config = dict(
    dataset='drawn human figures in many poses',
    crop_scale_min=0.8,
    num_classes=12,
    norm='batchnorm',
    stem='deep',
)
Rows from block 13, named by matrix and row number. Each number is 200 + 30 x the weight over its row's rms, rounded and kept within 0 to 999. All counts start at 0. After the name is the row's rms in percent of the matrix's.
# mid10: scale 2 3x3 conv (model.blocks.13.mid.1.0.weight, 128x128x3x3), inputs 112-119, a 3x3 kernel for each
mid10.25,090,191,176,184,181,143,195,240,189,222,125,224,232,173,165,202,236,168,192,196,238,194,185,180,145,204,207,193,218,227,214,205,174,204,223,214,221,218,212,208,229,212,229,221,226,193,195,232,244,181,213,230,240,199,191,130,207,179,219,193,198,195,152,227,178,158,175,159,214,212,234,207,299
mid10.26,098,186,208,239,193,177,197,176,185,176,209,224,158,230,205,162,201,264,196,225,228,151,140,208,187,175,183,195,175,167,189,176,203,171,212,177,183,167,180,202,189,188,158,202,223,197,157,215,230,197,218,224,218,231,248,209,190,197,232,230,194,240,214,223,279,193,182,170,186,176,199,181,261
mid10.27,100,166,158,167,181,152,195,221,194,170,259,264,260,230,242,218,151,157,222,183,194,175,218,163,233,251,279,239,169,172,190,201,126,169,186,188,190,204,239,255,205,221,214,237,206,212,233,213,179,218,210,163,214,184,167,170,172,177,196,213,167,210,221,219,212,169,199,243,193,223,205,225,194
mid10.28,107,234,226,244,277,143,174,194,209,255,233,239,208,204,213,152,226,206,175,191,250,185,212,153,192,169,179,196,156,208,218,202,196,212,237,195,215,202,183,203,182,183,181,234,195,165,206,193,184,212,171,184,204,183,201,225,223,232,205,190,182,165,155,214,226,185,189,271,238,212,202,196,227
mid10.29,104,240,219,241,212,187,199,160,137,181,247,185,196,213,185,213,140,179,198,197,194,249,150,163,159,285,247,162,201,228,174,221,213,157,162,230,196,192,206,182,141,177,193,128,161,265,229,234,222,200,229,197,216,232,265,211,193,191,159,252,200,158,200,238,153,213,205,194,175,178,187,169,179
mid10.30,101,184,191,200,214,207,163,211,163,184,244,179,204,186,161,221,209,228,226,204,205,233,213,246,187,214,179,127,256,251,242,250,207,151,187,189,159,219,186,188,224,207,199,210,210,218,163,134,181,181,203,233,181,190,183,183,225,224,201,181,194,211,181,210,219,198,169,210,225,208,224,234,194
mid10.31,101,254,205,204,185,220,175,187,163,180,206,170,187,162,178,183,200,189,185,220,116,170,209,279,201,187,143,178,143,191,217,232,160,175,194,214,175,205,245,167,177,209,174,198,172,169,197,221,223,222,250,230,227,200,236,215,209,217,187,178,158,171,208,170,224,125,170,223,268,188,177,194,174
mid10.32,099,195,175,180,201,207,190,201,234,213,154,216,132,170,288,210,237,216,209,218,195,194,173,184,168,168,184,178,186,209,223,217,190,143,117,122,186,191,193,208,198,167,165,189,155,105,155,205,209,228,187,230,203,168,195,174,229,179,206,253,228,192,240,202,173,195,183,160,160,174,125,201,171
mid10.33,100,219,197,238,206,214,195,203,202,161,246,203,231,204,192,187,161,178,225,194,191,192,215,171,151,258,199,180,171,183,176,218,183,124,238,259,165,165,183,237,160,153,175,243,226,235,220,200,185,181,207,228,224,190,220,249,225,196,230,224,262,167,150,206,194,198,170,228,113,185,194,210,200
mid10.34,100,199,140,164,204,174,182,157,154,149,178,211,194,247,224,204,192,218,220,200,159,219,193,148,192,173,168,239,200,215,257,212,205,209,221,180,180,221,181,180,214,213,194,173,162,144,204,170,152,182,169,177,186,188,175,182,191,226,192,177,210,179,228,229,173,164,211,188,174,211,210,208,175
mid10.35,094,196,197,255,236,208,281,191,167,209,154,162,155,192,218,160,201,201,143,217,209,210,198,207,215,183,189,234,197,193,216,205,177,187,258,255,215,198,234,203,143,228,267,210,219,226,210,224,182,190,201,187,164,169,201,171,233,158,226,234,197,205,228,191,169,181,208,170,184,180,170,216,159
mid10.36,095,194,196,175,169,175,175,212,235,184,187,170,161,157,222,190,201,225,208,197,233,241,238,156,276,164,211,253,224,213,192,217,210,188,202,200,185,249,255,211,261,253,202,221,213,203,212,201,174,184,204,169,171,199,218,219,176,193,222,219,177,214,214,168,229,253,198,152,186,239,149,239,204
mid10.37,097,183,249,228,177,212,192,223,180,148,209,224,158,214,229,144,187,184,139,168,188,200,150,186,166,242,208,223,228,258,253,203,233,198,239,220,215,247,206,200,205,206,231,190,192,205,235,213,240,237,214,214,197,206,208,205,218,202,201,205,160,241,182,188,165,169,155,172,190,216,177,214,188
mid10.38,097,176,220,186,192,226,199,177,175,232,196,193,261,190,211,211,194,195,176,193,269,203,215,242,137,200,218,207,155,137,141,180,207,204,197,226,182,171,186,181,215,224,228,217,234,203,219,223,232,170,235,198,174,202,226,186,164,233,207,174,215,208,222,223,188,220,194,128,205,153,174,174,180
mid10.39,101,210,203,188,171,199,192,210,200,220,206,172,166,172,196,255,203,176,246,153,131,232,258,222,109,143,194,166,150,171,189,180,207,191,181,180,189,202,227,209,148,168,189,202,197,240,219,237,237,150,178,209,175,196,186,206,202,213,200,202,209,226,214,221,168,154,190,206,200,155,192,173,191
mid10.40,099,230,195,229,180,125,145,265,148,178,186,208,200,118,177,197,162,164,186,216,185,252,189,203,170,266,253,136,201,169,243,204,176,168,266,226,184,216,247,208,185,212,199,161,198,171,219,178,229,181,177,223,251,181,234,175,186,153,194,226,158,214,212,175,220,171,202,227,178,166,280,197,151
mid10.41,100,205,255,153,257,284,193,182,201,216,175,206,190,191,246,178,159,227,145,179,225,227,178,154,238,174,196,163,204,177,202,208,211,204,125,179,203,183,152,184,221,186,236,191,226,252,178,180,151,175,187,164,187,196,164,162,178,176,174,190,200,193,166,177,164,161,188,187,174,161,154,206,218
mid10.42,105,233,195,198,218,160,190,196,253,228,195,224,167,193,176,200,243,175,186,179,211,224,235,152,187,135,243,167,198,183,181,249,230,190,223,241,180,232,232,217,181,214,238,165,191,209,195,177,170,218,240,221,201,161,179,201,229,239,212,196,220,189,184,145,187,199,243,207,178,178,191,283,229
mid10.43,095,169,206,181,240,172,146,215,178,182,229,218,203,193,156,187,203,169,236,204,242,225,167,233,212,157,188,246,193,157,180,221,172,236,216,211,189,210,162,191,195,159,189,204,192,184,203,157,200,164,173,205,201,208,175,231,195,216,236,132,164,221,171,231,249,187,156,226,242,151,206,208,214
mid10.44,104,127,229,216,243,216,226,203,200,170,199,220,138,175,254,188,202,245,177,215,151,163,208,218,149,184,191,190,194,191,228,215,165,221,185,154,205,217,242,234,199,175,187,190,171,175,230,156,194,197,142,214,197,182,176,195,194,208,132,186,160,157,172,172,227,211,206,211,274,191,197,256,175
mid10.45,101,202,213,227,204,151,150,185,203,155,236,158,188,217,237,187,210,201,150,180,162,160,180,215,196,210,198,188,169,181,160,184,181,171,205,227,237,205,197,148,221,215,177,201,189,172,197,187,178,181,164,200,220,220,203,199,208,199,193,171,151,235,220,163,177,193,172,231,195,181,181,186,205
mid10.46,100,106,162,188,191,161,212,186,177,202,237,203,225,204,184,157,205,188,187,250,189,195,210,252,192,184,179,195,159,160,178,189,223,215,209,223,221,174,179,203,206,206,188,187,226,203,179,186,165,208,177,213,240,239,213,239,209,141,209,232,193,183,222,176,165,208,215,212,174,160,189,198,185
mid10.47,109,164,156,265,142,128,171,191,172,188,165,209,179,205,169,184,169,200,241,216,198,181,171,207,199,211,206,186,171,156,234,245,176,215,201,210,276,208,204,220,149,188,210,171,226,211,261,194,172,207,184,204,183,212,224,209,207,180,228,191,161,204,229,199,165,210,204,191,179,171,284,228,150
mid10.48,105,220,210,190,204,203,252,215,173,205,181,197,193,163,170,210,185,205,259,177,185,195,295,210,134,211,200,179,233,227,188,204,200,199,160,218,260,211,165,180,167,188,173,191,180,177,208,210,198,146,190,176,210,229,210,217,226,180,200,208,172,175,208,193,161,141,205,302,189,180,317,194,139
mid10.49,098,208,183,182,236,214,181,186,238,191,188,258,193,228,198,161,225,193,194,186,218,209,242,263,167,166,200,217,213,199,205,185,179,234,215,168,172,251,239,161,180,204,147,224,208,206,205,190,209,199,176,183,173,209,221,191,191,222,192,224,179,191,229,231,282,213,178,261,254,191,171,200,221
mid10.50,102,212,240,207,235,245,185,225,215,149,202,177,138,215,144,173,221,173,213,142,191,289,170,296,163,236,199,298,194,222,181,193,180,205,223,175,213,182,165,227,200,226,205,171,177,215,198,180,161,200,186,200,195,170,179,200,208,240,186,139,208,177,153,154,158,175,230,218,208,151,214,221,258
mid10.51,102,210,196,183,221,184,157,210,222,230,188,229,202,162,198,181,187,203,176,191,184,243,186,188,197,205,193,249,196,197,155,195,198,176,230,193,214,194,209,171,176,188,181,225,195,173,176,187,190,165,178,199,169,176,185,152,132,207,184,210,177,213,158,188,184,198,195,142,128,163,181,189,208
mid10.52,104,156,202,208,209,178,198,226,146,214,179,215,155,137,195,201,192,174,182,189,156,284,289,155,202,219,167,215,227,171,226,221,155,169,179,188,136,186,149,226,206,203,208,172,192,184,222,232,203,242,179,209,225,210,179,218,259,205,192,181,192,174,145,198,208,199,250,219,206,204,176,157,249
mid10.53,103,183,210,141,213,203,148,183,225,249,193,230,198,186,211,230,197,190,179,231,231,256,238,167,190,191,176,114,202,179,183,234,199,202,196,180,188,164,199,199,171,201,206,184,197,224,138,206,207,172,184,197,209,195,169,151,211,179,165,193,218,207,196,192,196,179,204,201,170,165,198,220,185
mid10.54,096,225,205,207,244,222,181,169,178,132,238,182,236,174,165,216,238,195,239,199,240,227,176,160,168,207,187,279,202,221,179,195,179,147,238,156,200,242,227,212,228,210,194,167,161,184,216,233,222,196,214,214,185,187,196,205,164,168,176,201,197,212,211,229,158,211,209,212,222,199,180,244,278
mid10.55,090,181,191,209,197,180,165,251,158,207,184,192,158,212,186,238,213,195,218,168,225,177,206,239,170,216,152,180,200,198,175,198,202,196,174,185,206,203,208,177,222,221,216,206,240,248,204,206,203,202,232,263,190,259,190,194,183,196,238,214,213,177,139,180,194,220,182,224,195,172,233,139,237
mid10.56,102,141,224,217,147,182,205,183,163,158,182,223,173,221,201,189,184,226,248,180,168,160,248,212,237,128,253,142,236,162,216,181,173,217,200,211,199,217,206,207,202,234,215,189,214,190,219,224,177,180,175,170,192,191,199,163,188,219,227,196,168,181,163,206,161,223,227,128,144,196,172,248,171
mid10.57,107,209,216,134,190,200,205,199,203,178,158,181,183,207,218,208,204,192,239,190,178,208,200,199,195,225,213,187,157,207,209,217,215,238,176,186,244,182,189,157,165,215,201,183,237,232,203,210,206,193,212,216,198,217,222,191,200,189,172,186,220,200,207,196,205,271,225,165,194,233,193,178,222
mid10.58,102,223,253,210,208,204,173,169,201,242,171,263,198,152,201,170,173,230,204,163,164,183,164,201,143,230,168,240,201,180,182,179,188,198,184,169,227,203,194,199,175,139,156,109,168,205,219,219,204,235,191,171,219,170,157,138,166,200,213,167,171,250,206,182,153,185,216,151,164,178,208,164,189
mid10.59,095,203,157,215,167,150,174,163,182,133,200,165,189,140,166,242,152,191,192,208,217,190,179,246,210,156,164,171,176,177,174,185,226,186,160,173,213,255,223,215,229,177,185,230,217,198,207,194,197,215,186,204,216,182,193,157,238,250,205,277,238,223,245,237,220,165,180,206,181,186,177,206,160
mid10.60,095,170,190,138,165,169,189,153,128,169,198,214,151,172,208,170,216,224,227,183,189,168,181,204,175,162,190,222,212,174,202,186,165,186,184,159,189,248,195,223,213,168,171,227,194,186,209,199,234,187,216,246,229,233,215,239,207,211,240,258,209,188,210,223,175,182,236,210,166,166,229,195,185
mid10.61,102,242,203,214,207,163,218,193,222,218,195,173,171,184,258,174,229,235,235,164,257,129,164,176,225,204,168,173,208,198,220,170,216,209,144,188,202,181,244,234,182,174,200,201,209,202,227,225,217,228,231,201,193,195,156,215,239,177,227,227,243,182,208,219,137,213,185,131,139,215,210,208,165
mid10.62,099,218,217,238,247,209,246,182,180,139,193,183,142,189,220,214,216,193,194,236,171,179,220,172,184,230,183,191,161,215,182,205,214,195,189,187,190,243,180,195,199,201,227,218,182,196,220,180,211,199,202,199,206,215,221,195,173,211,189,191,190,188,206,219,242,211,137,155,214,164,202,201,173
mid10.63,098,175,209,224,178,197,164,184,195,142,220,244,210,170,185,203,180,193,249,177,212,206,190,234,251,185,262,276,210,234,215,222,172,205,206,199,214,171,179,162,188,188,156,229,183,190,166,174,183,171,144,180,203,175,207,219,221,211,219,215,187,236,180,185,209,194,186,170,199,218,169,258,229
mid10.64,100,162,201,222,187,219,189,186,210,155,184,208,233,184,168,176,159,164,170,219,228,161,214,275,246,209,214,219,175,179,218,225,251,205,200,250,177,243,195,181,202,234,166,246,236,175,204,168,143,204,202,167,183,202,205,240,180,206,212,203,221,174,202,258,193,224,199,199,231,202,195,197,225
mid10.65,106,205,236,188,184,285,204,206,182,169,227,212,227,184,167,209,180,198,184,185,190,254,169,141,241,201,158,217,202,216,217,204,194,153,228,178,145,227,244,163,222,229,139,190,163,149,240,211,174,202,204,173,161,238,180,194,218,211,192,238,168,202,199,131,196,166,271,139,176,318,142,194,272
mid10.66,095,231,160,215,259,245,169,199,184,172,141,122,154,186,231,180,216,177,234,192,141,223,223,176,228,170,145,149,168,187,151,197,153,143,225,224,224,186,235,177,187,240,189,228,242,209,237,227,238,207,192,202,221,182,162,164,183,187,157,205,202,192,241,230,203,187,175,174,168,174,198,154,142
mid10.67,098,177,202,210,165,104,213,133,157,194,161,184,169,197,203,198,197,181,143,172,197,227,226,235,214,162,169,175,202,249,185,165,196,220,201,264,183,220,205,190,197,198,194,193,180,228,161,218,209,196,188,185,215,178,209,161,172,150,215,173,202,215,207,233,181,150,215,160,181,228,198,169,212
mid10.68,100,170,216,252,125,187,167,182,182,233,220,240,237,211,200,154,233,143,172,165,156,198,174,182,237,227,211,202,163,194,199,199,227,176,159,200,196,231,192,228,233,228,218,257,221,212,207,227,199,230,209,196,227,180,180,215,218,175,218,160,209,237,181,171,197,211,179,158,217,227,183,201,195
mid10.69,097,196,181,184,292,232,198,247,274,182,181,173,221,187,176,220,185,179,218,218,217,191,226,181,221,244,164,225,223,194,198,237,255,201,206,176,143,190,194,203,185,216,204,182,210,208,206,215,226,177,184,198,178,189,184,166,220,166,201,181,204,234,217,215,192,253,301,260,174,207,234,279,242
mid10.70,106,196,230,222,105,188,258,185,158,208,216,285,276,221,240,265,202,200,186,142,175,163,260,203,181,193,231,186,233,188,181,159,201,186,238,219,187,176,198,182,180,197,200,183,220,217,192,211,228,194,169,182,172,207,188,207,218,206,176,159,195,216,182,190,199,125,167,246,132,200,235,189,160
mid10.71,097,159,238,179,181,200,212,202,216,220,186,162,177,210,166,217,203,216,195,201,230,195,148,136,179,161,195,255,214,205,203,233,201,206,181,155,179,201,180,236,217,227,215,214,182,161,198,176,183,171,205,230,244,208,227,260,232,194,206,180,243,220,217,144,160,249,187,146,229,205,165,176,218
mid10.72,101,222,241,207,244,199,237,211,224,240,223,199,184,207,196,223,190,135,176,232,187,179,333,178,142,169,176,201,198,200,188,143,204,184,220,183,175,213,239,178,205,251,238,180,208,167,170,176,211,155,199,223,208,200,217,180,165,222,178,150,219,228,221,224,235,199,220,259,191,176,191,255,218
mid10.73,100,174,196,171,195,177,228,172,161,220,240,215,288,155,156,203,182,216,223,229,199,185,218,194,151,177,179,139,183,178,168,206,196,239,212,207,233,177,213,177,204,184,191,176,155,210,175,177,180,218,227,204,206,201,205,186,172,193,229,208,241,188,201,195,194,183,168,181,188,190,164,194,181
mid10.74,099,178,205,214,202,204,211,238,202,197,233,236,196,213,314,195,183,267,203,120,176,225,149,180,226,229,190,231,201,193,185,212,226,227,197,178,185,201,155,283,212,171,214,182,183,198,206,217,193,188,165,184,174,191,177,220,284,254,180,234,224,198,222,258,168,162,217,154,188,236,221,182,220
mid10.75,111,222,197,217,168,218,228,173,176,247,204,230,204,205,193,159,227,131,153,199,186,197,220,184,206,211,177,185,197,190,164,209,277,220,203,163,180,195,207,174,161,179,145,219,197,183,187,184,193,255,215,174,201,207,212,158,173,185,231,165,193,224,158,178,230,206,146,147,229,264,193,174,256
mid10.76,102,182,181,195,202,200,241,175,178,209,200,199,173,203,160,208,206,194,227,215,193,198,186,168,210,192,185,190,211,148,188,183,184,208,211,229,233,217,243,208,232,192,191,206,214,204,216,218,199,217,238,196,194,226,189,160,176,195,232,187,160,190,209,206,204,220,172,163,200,239,157,182,169
mid10.77,098,206,206,196,181,142,213,155,167,175,199,167,204,223,211,212,253,216,171,187,168,293,155,158,259,195,257,293,172,203,176,158,212,170,167,163,210,183,251,196,194,235,158,228,214,188,204,222,221,158,217,198,191,216,205,251,219,211,257,211,274,195,233,188,208,212,220,198,193,196,177,227,186
mid10.78,102,214,230,181,193,184,254,160,185,213,204,172,203,229,232,167,177,189,174,185,171,227,166,176,232,207,202,118,253,188,151,139,190,215,170,213,209,240,180,214,210,204,235,236,200,235,214,191,192,196,165,149,213,183,189,216,157,173,193,191,200,206,171,275,205,193,172,207,204,220,229,232,174
mid10.79,098,173,195,182,226,261,118,212,216,144,193,217,188,186,216,180,185,204,152,251,147,183,173,155,228,207,187,200,220,214,165,209,208,202,152,181,207,151,179,148,174,210,187,228,227,235,188,177,193,201,234,190,228,237,242,219,212,181,201,230,200,189,200,195,179,172,263,190,238,194,195,181,218
mid10.80,098,184,159,206,191,184,198,205,155,220,197,213,232,209,177,204,207,186,240,244,235,152,194,172,207,258,177,194,234,175,188,207,198,150,202,192,149,187,166,192,217,224,151,226,194,158,188,197,190,144,174,213,193,244,204,216,197,221,197,226,218,200,182,219,168,151,140,213,162,225,185,146,191
mid10.81,099,193,209,175,151,187,208,216,211,199,168,170,203,188,190,240,177,205,230,261,205,170,201,178,211,169,183,212,223,192,179,209,199,191,192,191,183,192,179,256,192,219,217,214,209,199,204,202,202,214,231,227,227,197,233,178,156,171,194,192,206,169,157,199,277,288,214,214,190,189,178,154,148
mid10.82,096,190,214,220,133,228,232,191,197,222,165,222,239,210,179,179,223,180,185,184,142,133,230,193,166,139,178,207,191,188,166,157,215,204,177,164,175,198,227,206,190,208,240,214,252,233,212,218,183,182,210,198,221,219,209,188,176,147,140,180,174,130,193,202,188,183,229,157,211,196,195,174,186
mid10.83,103,233,211,211,167,182,215,172,191,222,247,172,214,223,176,201,193,138,164,196,176,159,186,205,166,231,144,171,224,128,163,191,181,178,224,217,205,215,208,218,186,187,167,187,217,175,212,177,178,221,217,200,192,285,286,190,185,219,160,160,179,169,200,207,167,175,171,249,235,127,198,189,184
mid10.84,094,268,203,238,219,188,231,217,148,130,197,187,186,190,217,224,199,223,203,166,163,200,213,142,183,157,191,210,169,153,219,205,187,186,209,225,179,229,218,222,188,182,179,152,168,246,169,193,186,162,169,237,201,239,263,219,204,204,175,169,167,184,142,187,181,182,202,160,182,193,180,150,222
mid10.85,109,195,207,205,193,219,170,100,161,200,204,215,181,228,242,188,232,238,271,221,198,212,196,139,198,290,175,159,235,199,176,248,162,208,198,212,245,219,234,195,183,170,174,183,162,178,206,181,183,201,217,218,191,216,214,196,194,179,216,249,221,147,160,203,168,206,293,234,164,199,283,180,161
mid10.86,095,143,174,147,162,191,128,193,189,164,194,149,153,195,162,186,240,179,294,198,182,197,170,170,186,180,183,200,181,218,209,176,203,192,177,141,162,213,222,183,236,205,207,202,138,141,227,240,219,258,223,159,183,198,183,234,208,193,256,209,210,179,185,169,198,196,154,219,184,162,200,179,215
mid10.87,091,140,145,193,193,183,212,196,250,204,205,179,195,185,175,163,204,235,207,176,165,188,165,210,208,246,228,219,161,196,183,223,218,197,195,202,169,169,177,181,190,168,169,203,157,115,220,191,156,184,220,196,194,201,172,223,221,234,184,192,194,187,193,235,201,168,216,194,195,194,180,195,140
mid10.88,099,166,228,200,166,208,220,200,190,180,229,164,195,197,166,215,156,205,192,189,137,213,215,221,139,157,186,130,207,191,171,172,186,215,182,186,243,236,216,214,227,199,199,182,205,217,171,190,179,170,206,203,198,217,190,210,163,254,232,245,239,198,187,178,206,196,163,197,272,180,149,166,175
mid10.89,100,203,194,190,217,217,154,212,207,198,183,218,208,146,171,160,186,192,207,175,188,197,139,220,211,162,217,178,211,205,183,200,178,184,169,172,198,199,221,203,211,244,197,164,226,244,175,188,167,160,162,178,212,203,249,189,200,195,181,138,207,238,182,226,169,161,193,229,171,188,259,199,196
mid10.90,096,237,202,192,205,214,209,212,181,187,197,188,201,191,170,228,181,204,204,181,191,268,219,111,151,235,214,177,237,227,225,177,194,199,211,200,174,226,218,254,204,202,196,178,191,165,216,200,205,220,214,207,174,151,179,200,173,194,169,198,199,175,202,214,217,189,170,222,187,197,218,204,194
mid10.91,105,127,158,220,185,131,189,217,238,238,152,190,203,209,214,196,195,230,204,195,266,144,242,168,179,167,226,193,224,200,222,173,187,206,192,183,161,179,199,168,215,207,211,200,197,187,171,206,206,218,225,221,221,203,213,179,199,185,169,201,223,159,227,253,169,209,171,207,181,206,198,188,183
mid10.92,092,202,159,191,209,190,155,176,166,184,184,143,176,242,204,171,177,160,196,201,200,173,195,206,196,190,190,247,161,196,169,196,211,205,227,201,209,180,207,265,255,245,257,236,204,207,159,141,218,193,236,208,165,185,191,252,166,190,221,243,205,188,196,191,150,142,204,181,200,190,153,185,214
mid10.93,096,219,228,209,183,174,171,164,216,191,151,136,185,197,207,195,228,219,278,216,153,174,167,160,181,128,153,158,192,186,174,211,194,201,174,190,183,231,187,162,171,164,233,208,176,248,184,186,161,164,186,183,172,212,206,181,200,213,201,191,196,181,166,189,179,178,190,215,203,218,205,219,235
mid10.94,096,182,219,213,143,224,197,184,242,190,187,233,201,220,235,216,181,200,195,230,151,210,163,133,280,187,182,252,196,211,186,210,217,194,222,221,194,162,232,212,164,180,199,213,186,168,189,195,217,167,189,208,163,171,201,226,216,191,238,202,214,178,183,175,197,164,165,167,220,167,150,213,224
mid10.95,103,169,176,154,177,221,202,131,208,174,154,194,146,233,232,182,212,216,158,200,200,163,202,212,220,188,208,173,198,208,268,191,204,179,173,173,192,200,190,109,207,240,165,181,193,174,184,216,196,185,177,183,168,165,220,221,178,187,193,168,142,221,203,183,168,173,131,206,177,162,193,149,147
mid10.96,105,217,209,248,179,188,202,195,247,156,220,256,185,212,158,125,217,257,203,249,170,121,152,158,226,169,143,299,191,204,183,203,191,209,195,213,194,215,211,209,193,198,175,194,189,180,182,187,201,205,174,181,174,161,203,209,253,227,251,214,172,194,224,201,193,176,141,202,194,272,200,204,232
mid10.97,102,205,177,158,252,189,139,184,178,146,199,192,204,232,180,185,227,202,188,173,253,147,198,176,306,214,179,130,221,195,209,209,168,177,177,190,190,215,211,225,216,176,238,196,189,226,192,214,206,201,233,216,208,202,229,188,224,159,167,170,164,225,213,178,222,215,165,186,188,166,202,186,186
mid10.98,096,225,197,153,244,156,208,181,230,264,247,275,210,221,204,137,142,120,175,201,186,202,190,172,161,206,194,194,220,190,221,206,183,176,206,135,147,210,226,176,248,221,206,211,179,226,198,219,206,190,188,192,188,179,204,225,239,205,194,220,206,171,162,209,172,188,190,141,185,189,120,143,153
mid10.99,099,160,101,135,144,191,182,200,210,208,258,189,162,196,159,164,203,222,176,185,216,187,230,214,215,175,186,192,154,155,164,205,241,216,195,218,174,203,160,187,201,196,227,254,223,246,177,165,190,187,178,242,131,179,192,202,177,228,247,206,216,191,220,197,176,171,190,180,154,156,213,219,198
mid10.100,101,216,191,172,164,126,124,165,137,152,233,261,272,271,244,241,225,225,155,150,183,183,166,252,265,209,196,170,192,204,206,184,185,207,164,226,174,223,168,215,194,174,211,176,192,182,178,219,217,206,182,210,223,238,206,200,268,235,202,210,201,214,215,201,191,186,202,170,217,267,218,221,219
mid10.101,096,223,206,177,232,240,204,200,245,173,201,261,222,220,180,229,172,223,198,202,256,262,188,180,253,207,175,158,179,180,176,178,183,193,187,210,227,184,207,172,194,239,192,217,224,228,219,202,210,214,219,184,179,175,166,235,252,196,235,263,186,185,253,203,166,193,184,185,170,212,192,209,203
mid10.102,097,229,181,263,177,207,215,189,196,175,190,163,237,245,236,182,217,201,209,176,187,204,154,233,190,181,180,194,228,235,247,176,184,197,181,212,194,200,210,205,226,223,242,245,196,185,197,231,231,192,180,194,182,215,224,183,201,178,187,205,223,174,177,219,185,215,185,175,233,210,129,188,168
mid10.103,103,188,163,174,217,215,198,294,295,237,234,190,172,235,202,169,170,136,181,238,209,187,150,187,213,222,186,188,165,157,174,214,207,255,267,259,251,217,229,243,217,196,180,234,207,208,205,210,195,228,215,195,161,181,191,210,172,172,211,220,191,138,162,189,242,189,189,222,234,223,161,176,187
mid10.104,107,166,262,242,204,256,223,223,191,161,162,205,242,176,215,199,231,194,144,262,168,196,230,218,219,177,191,254,187,187,223,201,199,208,206,222,230,194,182,182,213,196,162,201,194,177,225,203,169,211,211,213,199,245,195,192,215,191,174,190,162,197,192,178,225,178,157,186,215,204,211,167,197
mid10.105,102,193,161,203,144,152,159,225,201,151,202,157,205,183,168,230,265,222,203,178,316,164,169,215,187,203,138,186,188,202,231,188,200,195,175,201,156,160,167,186,221,214,216,152,161,143,197,213,221,225,218,235,173,185,184,198,161,182,219,164,242,247,169,232,167,176,204,171,172,186,188,173,163
mid10.106,099,214,189,178,228,200,178,181,165,225,178,139,194,145,177,209,158,187,197,182,281,234,168,275,197,258,236,184,210,223,199,235,206,217,186,179,209,196,224,197,201,201,193,207,220,223,190,158,193,182,175,200,192,212,205,148,191,220,212,202,220,237,215,206,226,260,195,225,235,188,218,169,203
mid10.107,097,155,159,194,176,144,197,165,230,220,290,214,206,243,192,175,231,235,238,241,199,223,154,149,286,299,148,222,222,232,229,211,202,201,166,177,212,205,231,195,219,225,196,200,218,222,206,209,238,202,188,209,192,180,194,224,228,225,197,226,190,206,180,193,224,207,153,164,219,242,213,180,200
mid10.108,100,195,255,150,127,234,217,137,169,153,275,259,190,224,215,253,213,196,181,175,184,238,202,177,175,232,172,195,236,214,196,181,182,190,189,156,160,210,191,219,224,184,243,195,235,226,208,184,198,186,171,216,203,173,199,187,206,174,235,209,207,204,175,237,188,252,224,253,197,182,244,191,204
mid10.109,102,166,191,250,169,174,196,179,232,220,195,125,166,216,166,198,170,162,226,216,178,205,171,113,217,164,175,181,205,212,151,205,184,223,175,248,247,233,235,183,219,179,187,206,204,263,185,225,219,195,167,168,164,180,178,217,220,199,230,206,176,233,240,167,178,181,199,198,182,161,192,156,142
mid10.110,102,238,223,218,228,220,142,228,267,214,310,284,257,224,246,215,213,197,206,188,153,189,195,177,195,251,195,187,158,187,194,151,185,198,179,161,197,243,219,203,182,158,155,246,211,188,239,240,237,173,171,235,179,179,232,197,218,182,227,195,237,227,179,177,202,188,216,220,193,173,172,202,138
mid10.111,106,207,199,190,225,174,157,241,242,184,194,200,198,177,206,209,130,183,180,185,196,185,261,186,195,211,182,198,287,183,190,176,178,189,245,210,196,201,183,214,176,174,241,168,180,251,178,201,216,186,183,212,184,198,191,141,191,197,163,192,211,237,202,210,249,160,175,312,199,186,194,219,198
mid10.112,097,208,231,212,179,183,199,199,205,190,193,236,200,206,233,173,189,208,192,175,193,186,223,211,180,216,238,234,166,209,217,169,234,207,184,226,217,212,164,161,186,196,233,194,219,236,215,150,186,192,181,180,188,231,196,232,217,153,230,202,152,203,235,153,163,168,257,233,250,239,277,261,241
mid10.113,100,96,190,169,126,182,238,152,130,192,227,185,197,216,246,205,244,199,228,161,185,148,222,213,149,254,210,233,239,238,190,211,167,192,178,192,218,202,160,227,248,172,203,225,161,166,193,204,208,205,201,192,241,223,228,184,202,192,236,235,195,198,152,169,168,230,194,183,242,220,160,172,222
mid10.114,103,243,210,158,183,144,216,174,175,266,224,249,186,167,194,198,198,209,230,175,169,136,186,174,157,219,273,178,196,181,177,200,169,201,150,183,201,234,216,257,185,206,229,130,177,214,228,211,236,194,200,189,175,211,211,196,184,192,202,202,247,176,185,219,202,156,197,244,175,216,297,216,194
mid10.115,107,229,188,167,172,197,170,163,168,255,129,179,160,166,159,123,172,182,133,162,203,179,183,227,169,176,205,182,227,213,166,244,277,164,163,171,194,212,216,191,211,201,196,210,215,178,179,204,204,234,202,214,229,196,176,175,162,199,171,192,186,198,230,209,281,199,238,232,178,203,152,187,271
mid10.116,100,249,195,185,214,185,212,225,168,189,238,207,198,200,247,223,212,205,214,182,291,269,163,214,302,160,227,166,210,220,227,226,233,199,195,193,199,207,194,192,191,165,213,172,198,203,232,205,238,213,166,194,200,213,251,190,220,176,191,248,190,180,235,215,158,202,211,235,181,208,136,211,184
mid10.117,093,161,229,207,170,195,189,195,181,197,167,151,180,187,205,207,203,198,206,235,205,189,219,178,165,203,178,156,265,206,222,199,195,222,174,232,172,208,190,251,250,204,249,272,194,193,166,131,155,194,195,190,225,234,234,193,162,188,188,195,227,227,183,210,171,194,194,152,190,158,203,202,178
mid10.118,100,241,211,185,224,195,169,255,207,264,170,195,180,167,238,163,156,187,152,239,220,187,248,140,141,261,227,154,261,211,172,209,205,169,237,180,159,179,228,195,194,171,192,235,241,190,204,180,183,226,175,186,174,214,223,137,191,221,179,204,199,208,207,182,202,179,244,187,155,201,201,210,234